config.toml
dataset = "phrases spoken by 400 fixed synthetic voices"
noise_aug = 0.002
hop_length = 160
win_length = 512
width = 160
beta1 = 0.9
precondition_frequency = 16
max_precond_dim = 512
one_sided = false
steps = 22800
batch_size = 256
Rows from block 7, named by matrix and row number. Each number is 128 + 32 x the weight over its row's rms, rounded and kept within 0 to 255. All counts start at 0. After the name is the row's rms in percent of the matrix's.
# f: spatial gating (model.blocks.7.mixer.f.weight, 112x112), inputs 56-111
f.74 098 [141 116 119 130 130 119 149 113 106 146 108 136 126 104  57  83  89 161 229  27   0  41 125 192 202 179 205 166 187 143 160 159 106 155 150 128 135 133 141 129 135 133 117 143 114  89  93 107  92  96 167  75 133 102 125 169]
f.75 093 [129 128 153 122 156 115 126 130 130 130 113  89 113 123  73  81  85 105 127 228  31   0  42  85 194 178 200 193 176 171 186 155 142 142 156 115 138 153 135 126 153 114 138 112 123 107 136 130  83  88 100 119 119 106 174 101]
f.76 088 [129 116 144 110 132 126 123 115 128 108 160 102 137  94 102  94  87  87 102 157 195  29   0  33 121 179 208 179 213 185 190 171 180 146 131 169 144 153 132 147 105 172 128 144 137 104  92  89  64 102 157 113 146 126 122 135]
f.77 091 [152 149 113 130 122 122 150 148 129 137 110 133 108 118 138  58 116  49  82  93 167 222   6  14  24 104 137 205 208 163 201 158 139 197 147 143 117 160 150 139 115 139 127 114 144 113 123 152 102 102  92 114 104  85 103 129]
f.78 097 [123 136 128 116 135 128 129 131 133 117 112 128 135 116 128  93 125 101  71  87  92 151 215  33   0  53 101 194 166 202 210 192 178 178 174 140 153 137 173 140 154 109 134 130 145 120  86  91  91 115 156 116 131  83  90 143]
f.79 089 [124 134 133 121 157 141 122 126 138 118 148 111 104 130 118  92 123  82 102  50  90 109 174 212  23   0  30  98 170 157 213 192 148 180 176 182 120 175 112 130 146 148 112 151 127 132 156 106 110  96 125  53 114 120 155  94]
f.80 096 [134 105 154 129 120 132 147 133 135 127 121 123 135 130 126 123 101 135  97 100  59  65  95 147 221  41   0  14 114 160 191 186 210 165 173 172 168 159 143 127 171 123 139 111 142 123 111 158 101 102 135  42 104  66 134 121]
f.81 088 [121 139 132 128 110 116 108 116 137 126 131 113 129 128 116 131 123 107  92 125  82  56  58 137 164 178  68   0   0 105 146 194 206 221 178 172 176 155 172 140 148 149 133 135 176 116  93  99 123 101 127  82 105  94 124 107]
f.82 092 [124 144 123 139 129 138 119 136 151 121 123 153 103 133 111 139 127 116 112 125  99 104  60  89 110 152 192  40   0  28  91 161 153 182 234 179 151 199 144 164 149 125 143 137 131 150  60 122 137  72 147  74  97 111 108 122]
f.83 099 [117 120 140 128 127 147 108 140 114 162 137 147 115  99 134 141  97 155  93 133 110 102  89  78  64 112 150 211  40   0  26 102 144 167 211 189 187 186 155 170 149 158 166 130  85 173 132 112  98 121 176  79 138  70 101 139]
f.84 102 [121 110 142 143 109 133 120 116 122 132 106 120 139  95 126 125 133 111 123 104 112 132 108  77  86  98  91 154 249  29   0  29 106 140 142 201 199 217 177 153 156 171 128 138 118 154 128  89  85  54 124  81 103 118 109 135]
f.85 089 [130 171 104 109 150 137 151 140 142 132 137  94 137 136 139 114 138 132  96 126 117 124 143 106  69 102  93 104 157 190  36   0  47  72 121 201 201 217 175 208 175 153 155 167 129  97 200 145 132  86 148  86 126 112 104 126]
f.86 092 [117 129 111 112 135 142 118 128 111 148 118 138 143 125 126 121 109 154 123 110  99 131 120 107 120  80  67 124 115 137 213  51   0  21  74 149 163 191 224 170 183 184 175 148  82 141  88 105  70  87 115 108 125 126 115  96]
f.87 101 [128 122 147 146 108 143 124 127 151  96 143 135 111 157 113 128 126 116 138 109 119 123 110 100 111 117 103  53  90  93 130 221  58   0   6 112 147 150 194 204 218 170 149 164 163 154 124  88 133  91 141  90 101 117 120 107]
f.88 103 [131 134 117 130 140 133 133 122 142 122 112 114 148 115 129 119 142 116 133 128 100 127 133 129 126 127  99 101  87  81 109 133 218  50  16   4  51 173 175 148 214 196 218 177  81 125 136  79 117 126 153  85 146 113 107 160]
f.89 093 [152 114 145 114 108 135 130 107 130 147 130 122 114 108 137 140 126 142 108 131 127 130 127 129  97 143  97  86 111 100  94 107 179 195  62   0  41  52 142 158 191 217 209 154 119 175 128  71 122  76  96 121 131 145 133 108]
f.90 105 [126 139 143 129 153  97 148 133 120 135 141 151 109 125 128 148 134 129 120 146 123 124  99 128 130 113  98 142 101  91  96  97  85 151 242  28   7  10  73 134 172 181 205 226 119 135 151  68 122  97 104  74 129 149 130 129]
f.91 103 [142 129 111 154 141 117 138 111 129 150 124 132 136 132 131 125 141 125 159 105 123 134 143 115 111 121 140  92 134 126  81  73 108 106 146 222  38   0   1  94 140 167 133 251  90 151 141  95 126  98 123 105 127 150 170  66]
f.92 106 [124 127 118 138 162 127  83 150 118 137 116 139 145 111 141 161 128  87 157 133 103 130 144 119 110 127 103 131 119 131  93 129  81  80 122 153 227  81   0  16  67 133 165 206  81 143 166  71 183  84 105 102  97 182 142  84]
f.93 128 [146 114 127 106 133 123 127 111 157 113 150 104 124 142 131 106 149 163 126 116 143 133 161  78 149 106 119 113 133 114 128 109  97 107 116  89 122 252  46   0  59  57 154 179 123 145 186 133 149  54 107  90  69 160 143 116]
f.94 122 [118 135 140 117 114 171 131 128 128 115 137 120 126 114 143 124 132 131 124 100 158 113 122 146 129 136 100 131 111 120 134 118 101 102 106 138  89 145 225  98   0   0  93 148  87 168 185  92 153  72  82  98  65 164 101 125]
f.95 129 [139 108 134 149 125 116 149 130 116 146 137 125 131 159 120 109 174 120 136 103 140 117 152 110 121 155 123 119 121 120 133 105 135  90 117  76 117 115 119 208  79   6   0  92 101 109 157 130 189  55 123 126   6 147  77 129]
f.96 113 [135 129 111 132 149 127 118 113 127 128 119 115 110 129 130 120 144 100 112 108 116 123 133 145 115 127 130 117 146 131 119 118 144 127  77 107 124  75 116 140 218  58  62   5  90 143 149 109 181  58 150  86  14 141 114 135]
f.97 127 [130 153 132 112 123 137 120 158 146 122 133 140 137 129  97 139  95 125 158 120 124 115 107 136 127 137 120 123 122 114 134 119 153 133 118 129  98 119  92 126 161 169 102   0  19 135 181 146 172 105 113 146  66 183  57 143]
f.98 134 [120 120 142 119 143  97 129 124 137 140 110 135 140 121 114 148 124 132 115 140 120 156  98 134 107 128 138 142 121 121 125 113 131 154 123 131  98  86  82  77 105 137 226  40  74  57 150 120 181  39 135 141  41 141  82 179]